Weights of a small image classifier: 32-pixel images.
Rows from block 12 of a small image classifier, named by matrix and row number. Rows with one number belong to one channel. Each number is 50 + 15 x the weight over its row's rms, rounded and kept within 0 to 99. All counts start at 0. After the name is the row's rms in percent of the matrix's.
After each channel's rows are labels from the 100 images, of 14976, where the channel reaches its highest value: "responds to" is what is common among them. Only what is clearly more common there than usual is listed. The data: made-up road signs on poles. In brackets: how many of the 100, against the usual share in percent.
# convs1: 3x3 conv, stride 2 (model.blocks.12.convs.1.weight, 384x384x3x3, each kernel summed), inputs 0-191
# convs2: expand pointwise conv (model.blocks.12.convs.2.weight, 1536x384x1x1, transposed), outputs 0-191

convs1.30 093:56 58 27 60 00 61 66 66 51 22 46 55 38 54 27 42 74 65 37 21 58 17 58 27 42 57 35 69 28 46 43 43 56 61 55 59 46 45 52 62 64 52 48 39 64 87 82 49 68 52 48 58 58 39 46 42 66 32 34 49 43 73 37 50 49 43 65 51 42 71 77 71 20 36 49 48 73 51 43 66 16 37 55 55 56 47 34 29 52 45 78 44 43 53 77 67 56 48 56 60 80 22 44 71 62 49 45 32 56 54 60 64 47 55 29 72 46 66 65 43 46 51 57 56 85 50 65 51 44 24 50 25 51 56 70 57 44 55 63 48 45 32 63 63 53 47 45 55 50 61 63 54 49 39 53 69 27 56 46 48 95 64 47 59 39 36 39 58 70 60 47 38 50 53 44 62 68 38 64 55 53 40 33 46 59 53 36 77 66 22 46 81
convs2.30 099:55 39 32 21 61 57 49 45 36 62 50 36 52 59 95 52 35 41 25 56 47 51 94 57 38 43 58 48 53 50 55 59 31 52 78 41 55 40 51 43 48 46 47 63 60 54 70 70 76 59 80 29 11 50 60 42 47 49 58 50 40 67 42 66 60 31 53 43 50 68 68 58 69 39 25 45 42 60 15 54 31 41 43 56 46 60 19 56 28 87 22 10 51 39 39 54 20 41 41 40 23 52 51 36 56 28 57 55 37 62 65 38 53 17 33 54 55 56 41 64 40 43 61 60 60 34 20 71 44 51 48 30 64 44 55 69 41 69 67 47 66 61 30 65 37 58 82 65 56 56 76 44 30 65 37 43 04 38 47 61 51 32 48 33 29 51 81 47 84 50 71 42 50 45 48 83 37 40 52 56 22 44 40 45 55 44 52 87 24 39 37 54
responds to: P (87 vs 3.4)

convs1.273 093:18 26 53 47 19 74 30 30 34 44 54 50 27 18 30 63 43 46 61 56 60 38 44 46 63 62 49 28 43 50 72 68 50 53 40 37 38 30 39 43 53 37 48 71 21 35 48 65 37 73 47 50 61 58 68 57 69 64 96 12 32 31 64 72 50 55 53 38 77 44 58 59 58 30 48 39 59 45 37 38 30 30 47 67 73 51 36 38 49 58 53 58 56 43 60 87 32 41 73 36 40 65 29 51 30 53 68 42 61 41 64 10 28 67 74 48 42 62 51 58 35 72 50 62 50 50 32 81 74 53 37 72 47 46 46 45 41 38 26 51 68 50 42 36 46 54 66 36 65 64 59 43 48 72 42 73 45 55 36 51 39 40 40 34 36 56 43 03 36 55 27 57 55 60 45 47 63 67 35 55 75 24 34 43 71 58 48 65 33 42 42 43
convs2.273 100:46 55 51 85 68 34 59 27 66 33 49 48 26 65 49 49 34 49 25 52 38 71 62 47 57 53 48 58 44 62 72 55 59 47 65 11 64 48 65 61 67 66 56 62 49 48 33 63 57 53 49 57 49 70 63 39 42 66 45 28 39 73 36 41 33 61 40 42 19 56 54 33 62 36 70 66 77 55 62 59 71 64 63 45 86 36 36 38 58 41 27 27 48 43 31 53 56 55 41 74 23 52 46 53 67 61 37 62 00 52 75 35 56 55 36 61 60 33 62 53 63 31 27 55 30 60 18 59 58 60 39 78 33 72 51 76 43 58 53 33 49 62 43 36 33 49 30 19 45 49 58 63 52 68 52 44 52 19 29 45 40 37 43 64 64 54 50 40 64 78 69 89 63 52 35 35 48 61 40 48 32 37 21 62 41 45 59 53 68 30 58 61
responds to: arrow left (73 vs 3.6); circle sign (46 vs 19.7)

convs1.23 105:67 13 65 54 47 48 43 60 27 26 67 25 59 43 49 67 50 46 39 27 52 62 41 55 32 50 45 27 60 42 68 61 41 43 30 47 57 54 45 65 84 45 37 70 15 68 52 50 91 53 81 26 53 47 47 46 37 43 65 29 63 55 52 34 33 81 77 69 57 54 58 39 57 61 62 46 40 71 50 49 66 45 46 39 58 55 45 35 43 62 36 61 72 41 49 42 29 45 48 42 67 55 29 62 45 28 59 39 37 30 46 50 65 50 68 64 61 51 49 10 72 42 42 50 43 42 50 85 12 56 40 69 60 68 43 25 52 98 41 53 50 44 57 75 61 41 49 51 30 35 60 47 76 72 46 32 66 27 53 48 50 52 48 25 65 63 66 44 41 44 54 35 45 36 61 15 62 51 48 49 43 53 41 46 71 48 55 62 56 67 56 55
convs2.23 098:67 36 52 54 60 45 61 47 47 88 43 82 51 33 57 52 45 51 38 66 14 52 51 41 50 41 34 49 66 54 58 42 60 57 64 61 71 37 50 50 52 38 52 41 57 42 65 49 55 49 39 50 57 42 36 38 85 80 34 72 42 27 53 59 53 54 64 42 69 32 51 43 57 45 62 69 72 48 49 44 55 29 58 48 43 75 68 49 37 33 41 37 58 48 64 46 40 33 55 50 40 49 43 34 47 55 13 37 45 68 34 56 63 57 37 37 47 19 53 49 23 43 47 32 37 38 63 45 74 46 61 56 55 33 30 72 34 72 61 51 34 34 44 62 34 53 63 82 40 45 38 30 49 46 75 46 59 38 55 55 33 58 38 60 30 38 34 54 81 64 38 53 51 53 46 47 42 64 42 31 42 36 47 52 20 39 40 54 30 61 41 50
responds to: 10 (59 vs 3.5); E (35 vs 3.7)

convs1.76 109:54 63 53 52 32 59 38 41 69 54 69 36 35 37 43 46 46 43 46 29 29 57 70 80 61 58 44 68 41 46 89 60 55 64 58 42 57 62 56 61 46 74 49 29 39 60 17 53 54 53 60 59 43 50 77 49 61 74 33 51 40 52 39 58 68 47 42 72 54 14 38 42 47 71 52 57 61 84 46 33 54 55 31 50 42 22 52 22 45 81 41 79 71 60 41 52 54 35 50 38 40 30 55 24 47 84 53 61 21 72 64 45 34 57 51 74 53 35 72 42 42 65 48 79 62 60 41 40 56 56 67 55 38 59 45 79 21 83 63 57 48 54 57 48 70 54 46 54 57 64 58 46 53 44 66 62 58 42 67 50 38 64 44 56 57 71 74 63 53 40 50 57 52 31 65 47 42 51 27 45 45 33 49 52 38 64 38 36 62 19 30 57
convs2.76 105:80 57 53 78 48 64 72 43 46 42 50 41 25 49 60 45 43 40 49 36 71 55 52 28 38 60 39 73 58 26 29 41 43 41 46 27 23 62 67 58 43 40 52 83 78 41 53 34 57 30 44 53 35 49 33 34 27 64 66 27 70 08 65 58 58 40 54 60 22 31 38 37 33 26 56 61 35 45 60 34 67 49 69 44 47 62 65 84 41 54 39 59 65 46 13 54 23 44 23 49 69 86 51 57 43 61 40 41 76 67 62 39 31 55 65 53 25 45 28 52 28 43 47 31 34 51 59 37 80 73 64 59 54 70 37 47 64 44 24 38 29 55 39 45 28 35 61 38 44 44 60 47 42 83 45 37 56 66 72 34 21 27 54 27 40 40 55 73 23 37 80 58 42 49 41 45 55 50 70 35 45 27 49 48 40 74 46 66 49 37 57 30
responds to: arrow left (65 vs 3.6); orange face (26 vs 8.3)

convs1.12 115:35 11 46 66 34 54 49 54 61 69 54 61 52 47 49 64 41 54 61 33 65 61 60 69 79 42 20 51 62 28 33 64 49 68 52 61 67 44 58 34 49 59 50 76 55 67 62 54 66 41 48 41 55 78 58 49 91 53 30 46 42 46 50 36 48 67 58 76 10 49 46 42 53 74 78 58 69 51 60 46 56 53 35 56 26 68 63 63 57 64 62 33 54 34 99 33 56 75 17 50 84 53 54 41 65 56 45 60 48 59 54 52 61 27 38 49 51 67 67 53 73 47 38 46 43 39 55 69 32 33 57 66 48 67 51 68 60 28 56 61 68 20 62 71 56 49 62 53 45 50 49 34 34 52 55 17 57 52 29 42 54 48 54 92 48 73 75 55 54 58 56 40 29 24 63 62 52 42 78 55 63 23 33 58 40 37 31 61 56 46 32 90
convs2.12 102:45 56 53 53 44 73 43 55 44 60 44 29 44 72 32 39 43 63 51 57 52 35 43 43 43 80 66 50 53 55 34 76 49 59 48 52 57 56 61 35 67 45 35 46 55 30 16 43 40 69 64 54 65 37 65 54 55 51 65 58 31 33 53 50 66 23 73 65 36 62 48 45 35 58 78 29 53 46 40 79 45 52 29 52 55 50 48 46 66 60 49 42 37 45 48 81 53 69 32 71 48 47 57 45 76 34 49 37 55 46 54 41 42 56 55 68 32 27 39 58 40 33 70 46 56 53 66 43 24 41 75 62 63 55 24 45 61 69 81 54 54 44 86 31 29 45 56 39 46 66 49 49 74 65 48 36 53 54 65 40 32 60 51 68 43 36 49 48 51 27 47 35 75 26 40 63 55 28 61 21 55 50 40 51 24 85 37 47 28 33 48 67
responds to: P (64 vs 3.4); grey face (52 vs 8.2); teal rim (25 vs 8.2)

convs1.308 111:49 37 32 54 30 30 50 56 47 58 68 53 47 44 53 49 63 44 49 40 39 57 38 55 45 51 51 55 38 41 51 63 49 59 51 65 79 47 57 61 54 48 39 36 32 54 48 69 63 53 44 57 17 50 55 41 58 39 66 45 17 54 58 47 46 58 76 54 32 40 53 59 12 48 72 55 57 77 50 79 54 60 59 91 61 36 21 42 52 58 49 63 51 54 99 46 34 51 58 45 51 70 49 39 28 40 40 70 50 54 57 83 19 49 45 50 68 52 40 50 63 66 78 18 37 36 66 43 58 45 53 68 52 53 43 50 64 61 62 50 47 43 44 81 24 58 50 32 68 43 31 60 48 46 57 31 46 48 63 55 80 60 17 96 61 65 60 68 52 60 58 37 78 33 50 64 44 49 67 47 70 38 47 61 85 72 33 35 33 17 50 74
convs2.308 096:76 63 35 39 72 48 65 71 50 68 58 31 57 26 60 34 46 44 48 63 44 22 41 72 56 26 29 29 40 67 37 82 46 41 32 16 63 73 37 51 55 42 58 89 80 44 32 37 41 57 84 47 41 41 47 33 62 62 56 56 60 58 48 49 42 41 25 40 39 55 25 73 36 61 60 53 45 43 57 86 40 58 53 55 42 47 49 58 49 57 49 56 40 69 63 42 47 90 35 38 65 53 49 42 51 29 79 48 54 50 39 33 46 34 41 65 57 74 48 58 67 66 56 55 65 59 38 61 26 64 55 55 53 69 56 52 49 47 77 66 61 48 42 35 50 52 53 40 56 51 63 71 67 40 49 64 33 43 54 36 47 41 42 33 78 47 47 53 74 63 58 51 62 27 62 33 59 62 46 56 46 69 37 62 46 85 47 44 44 42 36 65
responds to: P (49 vs 3.4); hexagon sign (41 vs 19.5)

convs1.187 107:48 44 39 49 46 39 57 52 52 46 24 27 50 59 50 67 53 60 47 31 33 52 69 42 49 54 38 54 51 21 56 73 58 26 39 46 30 60 40 57 54 40 62 66 37 73 41 43 79 42 59 51 46 39 61 49 55 47 28 44 33 55 54 21 71 65 32 55 48 30 52 31 43 32 66 41 59 49 55 42 49 59 41 43 42 45 40 52 33 40 86 39 56 31 58 44 27 44 51 28 50 29 52 46 86 28 50 37 46 39 48 42 43 40 40 49 55 81 57 11 39 47 41 54 64 55 36 17 22 37 44 44 52 53 38 34 54 92 53 39 44 44 56 54 49 58 42 34 51 49 64 34 59 60 63 61 43 42 39 59 44 59 53 50 49 35 62 67 40 47 48 34 39 49 30 30 42 21 43 49 36 20 36 52 50 21 46 44 60 37 33 85
convs2.187 098:37 68 52 29 58 50 27 48 55 50 51 23 45 64 45 56 57 11 24 67 74 56 92 44 22 49 28 51 50 37 37 54 50 35 49 35 38 66 48 56 33 35 60 56 64 26 71 48 46 23 21 64 78 45 52 55 52 57 22 53 51 51 63 55 51 59 40 45 49 56 53 40 33 42 69 60 34 44 48 49 72 58 43 47 61 85 38 63 38 69 94 51 62 37 38 52 73 29 78 58 47 76 44 27 64 76 37 32 42 59 62 44 42 44 62 52 73 59 39 72 75 38 36 55 27 64 39 41 34 43 70 18 55 33 56 37 67 49 64 53 56 39 41 52 24 53 53 42 35 65 50 39 56 31 56 60 47 50 44 37 61 38 42 54 47 61 54 54 14 25 65 68 26 44 34 57 48 55 55 79 47 63 16 36 34 54 51 51 62 76 65 34
responds to: P (41 vs 3.4); ! (26 vs 3.3); E (26 vs 3.7)

convs1.136 088:52 38 49 35 38 41 34 53 28 71 48 52 65 55 34 38 42 39 49 61 46 52 45 47 52 42 43 35 36 42 37 54 56 45 55 50 34 46 10 27 35 52 63 31 35 55 43 49 59 56 41 61 18 64 51 41 55 60 29 53 51 52 33 37 57 38 44 56 47 54 54 74 36 37 63 45 45 19 28 10 45 15 61 51 41 48 79 47 59 50 45 23 58 44 71 36 65 51 14 63 45 35 51 29 48 29 66 59 50 16 38 43 71 62 76 32 66 41 50 71 14 52 62 77 44 48 41 47 49 22 61 32 54 19 59 81 75 56 62 50 40 50 38 43 50 57 39 26 69 38 25 68 65 70 23 75 33 71 61 55 41 60 56 51 69 59 75 17 64 57 48 63 44 75 55 36 52 46 43 88 44 45 37 60 24 24 60 80 51 45 66 58
convs2.136 104:24 43 30 51 36 54 58 27 91 49 62 68 49 60 42 50 45 63 15 83 54 52 44 48 61 45 53 70 43 38 45 60 47 45 42 29 52 42 49 28 47 60 45 69 26 28 28 50 37 64 40 37 41 51 58 35 38 42 49 52 73 60 61 68 67 55 33 52 41 77 35 74 40 49 79 59 31 47 35 52 69 69 70 52 53 47 61 51 32 55 81 12 53 15 32 37 64 55 46 68 56 29 41 48 26 34 49 39 76 52 28 20 43 58 53 73 63 53 50 55 12 71 21 49 57 42 41 46 39 42 64 91 53 52 66 34 44 45 60 45 53 43 47 33 44 33 39 43 38 32 04 48 41 58 23 42 41 80 63 37 45 36 50 68 36 41 66 21 38 46 64 38 57 54 52 21 56 69 80 49 47 55 56 51 54 50 40 27 47 31 44 39
responds to: 70 (87 vs 3.5); pink face (29 vs 8.2)

convs1.90 103:45 39 64 49 59 17 57 34 64 16 68 10 73 74 69 55 67 62 66 37 37 31 59 56 73 13 44 52 42 58 55 56 58 44 53 61 39 75 53 47 26 75 60 14 34 40 59 68 71 36 49 38 40 54 46 50 45 18 31 20 56 58 61 45 38 64 43 54 75 54 70 25 56 48 87 58 41 61 69 35 39 45 54 73 37 78 70 46 43 33 32 66 45 40 34 49 42 40 62 36 46 46 40 45 32 41 05 46 60 60 40 46 35 36 45 49 54 25 46 35 75 34 42 31 35 56 75 31 50 71 56 74 44 42 21 23 57 69 51 37 22 51 64 42 33 45 30 60 52 61 56 42 52 66 70 32 33 38 35 65 31 58 58 98 58 37 46 77 53 51 33 50 51 41 65 51 56 82 47 62 22 62 62 54 42 67 54 51 65 42 44 55
convs2.90 101:52 46 43 40 36 45 43 53 56 10 65 48 32 65 59 33 44 46 52 33 30 37 54 65 60 53 52 33 49 39 55 34 61 38 30 38 27 51 63 30 28 56 63 34 29 54 25 42 44 62 10 58 38 52 35 70 51 40 63 55 33 59 75 50 42 65 63 41 38 35 48 65 60 57 57 51 60 45 39 69 36 61 63 55 46 22 72 42 40 61 58 83 18 47 50 71 35 59 45 54 60 55 48 46 53 51 16 38 70 56 37 62 56 21 64 23 63 65 28 38 40 25 84 54 45 38 48 35 47 39 40 62 40 69 13 48 56 67 33 80 16 58 29 56 50 45 65 26 43 42 62 47 71 41 53 44 53 36 28 67 60 39 54 34 41 56 63 42 45 68 51 52 33 50 53 49 34 79 48 24 75 64 67 45 64 19 64 45 51 26 52 20
responds to: 70 (62 vs 3.5); 50 (28 vs 3.9)

convs1.251 097:51 25 48 59 45 39 46 40 53 45 72 16 51 28 27 85 38 65 61 35 56 44 75 49 57 94 41 41 62 42 70 32 66 40 71 38 46 45 44 55 49 09 46 43 51 68 35 48 57 77 29 23 43 49 60 49 65 53 82 45 50 43 53 39 54 38 26 37 57 55 54 66 39 64 38 34 57 79 61 62 69 31 50 49 67 58 62 53 51 41 64 36 39 53 43 23 50 55 55 43 58 39 54 48 43 67 52 62 48 53 45 57 47 52 28 26 61 73 57 60 51 43 54 31 83 52 49 47 83 47 38 68 57 53 64 50 43 43 73 45 26 69 59 52 50 52 00 55 80 68 50 56 27 54 52 32 12 53 46 32 27 59 44 56 68 54 69 34 47 69 62 53 59 35 53 34 48 91 41 55 39 56 62 62 17 29 40 47 66 60 13 47
convs2.251 104:71 58 77 29 67 51 67 80 39 52 61 69 54 85 56 69 53 61 75 59 49 89 72 25 40 51 36 47 53 78 52 61 67 28 58 51 29 44 41 60 52 53 39 43 72 42 32 18 39 74 31 62 31 44 56 52 39 37 23 39 45 26 62 46 66 63 49 27 58 71 43 36 60 36 46 38 37 35 83 36 60 48 71 54 45 58 48 43 68 35 53 34 18 67 55 69 70 65 26 90 55 52 80 65 69 26 38 30 50 65 52 49 39 73 46 28 54 19 22 63 58 65 76 54 63 35 43 56 67 31 32 35 34 68 55 44 54 47 81 41 40 41 51 51 63 50 24 94 54 47 61 47 66 61 68 63 48 09 72 58 50 51 62 65 63 33 25 48 49 47 47 39 68 44 58 37 50 39 66 50 47 22 32 33 39 30 51 39 53 77 59 36
responds to: arrow left (94 vs 3.6); triangle sign (45 vs 20.1)

convs1.313 105:57 39 38 61 42 64 49 60 45 57 50 18 49 62 44 48 61 39 49 27 28 38 44 43 51 38 55 48 42 47 55 36 49 45 46 60 35 46 57 20 57 35 48 56 40 48 76 19 50 56 60 41 43 43 35 61 67 57 62 37 29 62 66 35 73 49 19 54 68 66 44 57 56 08 55 43 43 68 68 28 54 40 63 55 21 46 37 49 45 38 60 72 49 60 28 26 43 42 67 41 59 46 52 66 51 70 57 47 74 55 62 53 57 67 21 40 45 51 44 84 57 58 53 52 35 33 36 59 58 35 46 28 59 62 45 29 54 59 59 68 34 37 58 49 85 33 42 51 63 60 76 30 25 93 55 26 39 46 46 35 28 57 23 39 33 69 48 33 68 52 42 71 46 10 38 46 38 50 30 18 42 56 57 42 67 64 51 62 49 57 60 34
convs2.313 104:23 59 29 69 17 40 67 36 40 44 66 46 64 56 73 23 60 50 26 72 55 40 45 46 76 69 19 68 54 36 71 62 77 47 52 39 79 70 41 38 56 53 50 25 30 44 67 46 64 68 58 38 62 36 62 43 57 82 61 43 48 69 26 62 64 33 75 33 51 56 61 56 48 22 40 50 34 53 71 50 45 43 35 49 54 23 40 46 58 38 52 40 70 59 48 85 49 43 43 52 62 76 54 57 30 53 33 36 30 71 54 68 49 36 43 63 56 46 57 46 50 45 36 20 26 43 53 56 64 48 30 63 54 57 25 41 48 53 45 33 57 73 41 83 55 53 23 47 87 51 18 61 33 66 21 25 29 54 50 42 57 59 42 37 57 40 38 44 66 47 69 44 79 54 59 50 54 33 58 62 46 48 80 55 42 23 63 55 49 55 57 73
responds to: arrow left (60 vs 3.6); triangle sign (49 vs 20.1); pink face (31 vs 8.2)

convs1.56 122:56 29 55 50 52 56 44 70 45 66 49 74 48 42 59 40 73 52 60 12 46 64 57 69 63 27 52 45 44 20 71 99 55 54 41 41 41 34 59 68 84 52 58 54 70 80 59 46 65 66 62 40 50 39 52 39 55 55 43 55 00 52 57 46 62 38 71 57 12 37 62 59 55 29 80 37 55 52 66 47 67 73 39 65 37 46 53 30 59 77 42 69 54 47 48 64 47 53 64 43 54 48 56 52 33 79 73 57 41 60 54 48 49 38 00 67 56 55 51 47 32 69 59 36 52 61 47 58 51 54 57 54 52 68 50 50 53 78 60 64 59 23 47 51 44 47 54 43 58 59 60 31 34 30 56 46 54 62 22 40 79 52 43 48 55 56 43 59 55 74 68 38 55 20 52 56 57 68 51 52 42 45 31 65 75 62 61 49 54 60 25 76
convs2.56 104:49 47 69 47 35 50 45 52 11 74 74 62 22 56 67 29 57 65 68 77 58 41 64 25 35 60 87 35 36 47 20 32 36 68 68 31 43 44 34 44 62 41 44 47 63 35 45 48 16 34 72 28 71 52 63 60 50 53 35 47 62 73 47 43 55 46 33 61 64 51 63 52 36 45 67 43 60 69 44 60 58 40 61 48 58 75 60 45 47 64 80 56 68 48 29 09 52 81 57 36 65 41 43 61 59 33 75 44 54 36 31 83 18 58 67 57 31 34 73 37 58 20 58 67 42 47 37 52 70 47 54 28 44 60 42 64 31 56 67 63 34 56 51 67 22 23 78 72 21 45 54 57 69 54 50 78 64 65 59 43 40 34 61 32 60 50 21 64 30 71 46 60 48 51 66 62 38 27 35 32 39 65 31 57 40 43 76 29 19 36 54 49
responds to: P (98 vs 3.4)

convs1.364 102:62 52 61 48 54 63 66 60 46 51 50 36 74 63 61 55 49 47 55 56 44 12 68 23 51 49 17 71 40 42 62 07 56 52 45 68 30 56 48 34 40 82 58 42 37 63 86 61 24 44 39 54 74 41 31 55 62 64 81 36 41 66 70 22 52 21 72 54 32 24 33 56 70 38 39 64 38 43 48 53 53 54 33 11 22 57 32 55 58 38 51 40 44 35 77 32 47 62 57 43 46 66 53 53 69 27 31 50 54 46 26 58 35 26 58 38 35 62 62 21 39 30 19 60 59 45 33 21 40 59 66 50 48 55 38 35 48 25 66 11 32 39 79 42 19 43 44 38 41 61 47 47 23 61 54 56 55 64 72 61 53 51 73 70 48 20 42 59 44 47 48 52 53 57 21 64 48 70 62 45 65 78 30 32 47 74 49 41 66 20 39 36
convs2.364 099:40 62 19 73 57 61 45 55 70 72 56 42 54 66 41 37 71 68 68 36 98 26 57 51 45 54 36 53 44 32 26 36 31 38 59 66 17 46 27 63 56 54 77 65 84 31 61 19 53 41 35 42 41 44 36 50 67 50 30 49 27 21 51 59 49 74 45 60 41 31 53 62 34 66 48 19 57 52 46 36 74 56 57 50 42 55 48 71 12 36 52 39 52 44 32 52 79 62 42 38 51 58 37 39 51 37 39 51 39 38 74 77 39 30 40 70 49 34 56 35 64 42 46 53 54 41 39 51 60 50 43 46 37 72 91 07 66 54 60 72 64 54 44 44 70 28 65 51 56 59 50 38 47 49 36 63 45 46 51 59 39 17 46 32 48 52 12 61 41 41 54 69 12 60 60 55 40 46 29 70 36 43 60 66 43 45 69 56 42 60 48 36
responds to: 10 (48 vs 3.5); B (36 vs 3.6)

convs1.311 088:55 39 53 07 31 63 48 54 53 44 45 57 41 12 49 60 61 53 48 57 72 46 40 50 59 40 47 72 30 66 32 29 50 37 49 50 27 47 31 32 50 36 54 36 25 45 78 34 30 70 47 57 58 46 53 62 50 62 36 23 51 45 47 55 59 46 38 53 52 71 30 44 63 14 37 39 43 51 51 23 19 37 22 45 36 44 44 34 31 48 31 45 32 52 80 35 58 56 50 96 60 77 53 68 59 62 17 53 67 40 39 51 56 26 55 38 59 32 72 91 64 35 37 60 70 59 58 67 61 39 30 35 66 51 63 20 51 29 47 50 56 58 61 56 52 61 58 23 73 45 52 47 64 71 33 39 27 57 44 64 75 44 49 42 76 35 14 37 71 35 63 33 51 62 21 30 58 76 36 76 68 36 62 52 29 47 53 48 37 60 46 49
convs2.311 098:47 46 42 52 70 53 39 34 29 46 76 51 40 58 39 72 60 69 73 57 56 43 60 38 58 25 82 49 31 47 39 44 58 42 53 63 54 63 23 52 47 55 63 69 33 32 63 60 42 59 00 52 57 48 65 66 50 56 93 57 35 51 49 39 66 78 62 44 42 77 61 44 34 68 88 15 43 51 22 49 38 26 59 52 60 38 33 32 81 46 45 43 63 62 99 22 31 64 04 46 46 63 53 46 55 38 52 69 53 42 43 75 29 41 62 50 66 37 55 31 42 58 89 24 73 27 65 42 62 62 52 50 36 77 80 60 32 71 56 52 77 49 28 55 22 45 72 52 50 55 72 39 61 60 61 47 29 48 44 52 58 56 66 20 36 59 34 69 41 40 27 64 28 62 19 76 53 47 52 38 71 38 83 47 20 53 72 49 60 28 67 35
responds to: arrow left (66 vs 3.6); pink face (27 vs 8.2)

convs1.144 097:58 29 21 56 47 66 73 85 52 34 56 41 68 49 49 13 66 53 46 36 57 61 55 66 52 33 24 51 71 22 23 58 45 48 54 67 56 73 51 18 32 63 58 52 54 73 56 61 65 21 37 29 53 34 65 42 39 47 35 55 44 53 62 52 61 41 56 61 04 75 38 38 39 23 56 36 44 42 48 56 64 30 42 91 48 59 48 43 39 73 32 39 83 45 75 10 59 60 80 22 45 35 54 44 49 44 67 52 43 65 49 94 51 26 42 46 42 36 49 49 46 61 57 30 44 46 63 46 33 35 50 49 36 46 35 22 80 66 49 60 53 20 51 50 21 59 78 59 73 49 61 49 50 29 73 30 40 34 42 70 65 58 62 78 52 57 46 59 53 60 60 39 66 37 77 49 25 53 59 53 53 94 48 45 82 50 50 81 52 35 48 43
convs2.144 106:57 47 42 52 50 36 59 34 57 40 49 36 41 34 67 34 41 38 50 56 42 25 78 45 39 46 62 38 43 57 39 86 56 47 79 58 41 59 39 50 54 55 46 50 25 63 27 56 52 48 62 56 53 42 17 68 65 60 68 48 64 46 69 36 70 69 39 29 63 30 29 39 28 50 54 62 56 48 73 30 39 75 48 52 33 53 30 51 42 44 06 73 69 30 39 72 31 61 66 57 66 77 43 51 65 52 50 36 71 43 36 35 60 58 35 50 21 35 21 36 53 26 00 57 55 45 47 55 09 26 62 14 37 30 76 47 61 73 47 57 36 28 50 55 64 45 60 54 54 48 31 37 37 43 57 71 38 39 50 33 49 55 38 43 82 38 73 43 34 71 61 49 87 52 54 43 40 77 28 57 54 44 71 53 30 49 50 41 63 64 26 59
responds to: P (56 vs 3.4); grey face (28 vs 8.2)

convs1.285 099:70 52 51 57 71 52 63 40 61 52 48 06 48 49 64 26 39 57 47 44 31 68 62 54 40 23 33 58 39 48 41 52 54 51 65 71 70 36 53 56 24 53 47 56 43 38 15 56 44 41 77 38 65 79 52 67 30 51 30 40 36 60 31 57 41 87 45 62 59 31 42 60 40 22 71 63 37 39 46 63 31 18 37 71 48 44 42 57 77 24 53 47 52 53 50 33 66 49 60 39 53 43 39 08 47 50 32 31 58 31 46 60 37 27 62 33 44 31 42 58 60 55 54 58 42 76 51 47 37 55 40 72 58 31 50 63 55 51 61 47 76 52 36 41 52 37 57 49 43 46 40 49 19 51 47 33 56 54 49 35 69 64 68 62 58 56 02 19 57 31 42 29 41 35 16 38 54 44 59 38 35 55 75 63 57 73 52 41 57 28 63 30
convs2.285 098:13 37 31 55 44 57 30 62 58 17 56 69 39 56 70 23 69 61 79 57 52 48 48 34 37 38 75 38 55 74 74 27 47 80 58 54 33 68 46 60 62 43 56 63 54 58 32 80 48 60 43 64 52 51 42 41 45 46 48 77 56 54 20 35 46 54 43 50 73 78 51 35 56 46 63 47 51 49 83 33 70 80 57 55 51 59 39 52 50 64 49 41 36 20 57 80 42 51 38 75 35 53 44 49 58 34 52 46 60 43 46 13 66 71 66 33 31 52 54 46 69 59 60 30 79 53 39 53 38 65 57 41 52 53 63 28 45 32 50 45 51 47 58 11 46 66 51 37 46 63 71 80 71 60 61 49 22 67 19 50 49 42 42 53 71 40 21 29 43 45 57 39 55 49 57 43 51 47 25 52 70 65 52 61 46 77 59 44 70 43 47 27
responds to: 70 (66 vs 3.5); white face (26 vs 8.3)

convs1.21 094:46 54 29 63 26 31 28 46 30 22 44 20 43 35 46 42 62 49 55 35 71 57 44 80 82 32 43 54 66 51 68 32 42 42 58 58 30 79 52 77 44 14 39 39 15 51 39 24 48 96 77 41 27 32 46 45 49 65 34 53 50 46 54 42 46 38 29 53 84 46 69 74 65 36 43 32 42 79 42 67 37 62 43 36 43 64 44 38 43 67 37 27 43 52 31 37 68 22 78 54 53 60 62 59 30 67 73 35 68 51 46 45 67 51 56 25 61 35 56 63 42 34 40 53 43 28 56 53 76 54 51 60 36 30 47 42 63 81 61 55 64 86 52 80 57 53 36 58 51 42 38 57 38 49 55 65 35 33 62 26 44 44 53 26 65 47 59 50 44 48 51 46 55 46 49 33 40 83 27 35 28 82 61 54 43 71 45 43 60 74 43 54
convs2.21 099:59 72 46 38 52 39 49 25 33 60 40 48 28 50 33 53 57 65 43 78 58 41 45 49 31 50 43 63 54 33 51 51 53 33 57 44 63 50 70 45 48 51 23 54 44 52 38 69 52 32 66 41 59 40 67 84 49 30 60 57 56 73 44 22 53 67 47 55 40 29 42 32 49 42 58 42 60 45 49 34 67 39 42 54 60 52 30 73 26 17 56 51 59 60 79 34 61 48 50 45 65 64 60 61 72 68 26 58 47 65 48 51 47 60 59 16 31 53 54 61 17 45 86 68 22 42 50 47 40 37 34 55 43 46 44 25 31 59 34 46 57 57 68 59 62 63 68 56 66 55 34 59 23 61 48 44 39 56 75 56 46 46 25 56 40 49 36 37 45 62 51 67 11 57 71 39 54 17 56 49 48 49 59 52 29 34 54 37 61 55 49 54
responds to: arrow left (58 vs 3.6); bar (31 vs 3.4); brown face (27 vs 8.5)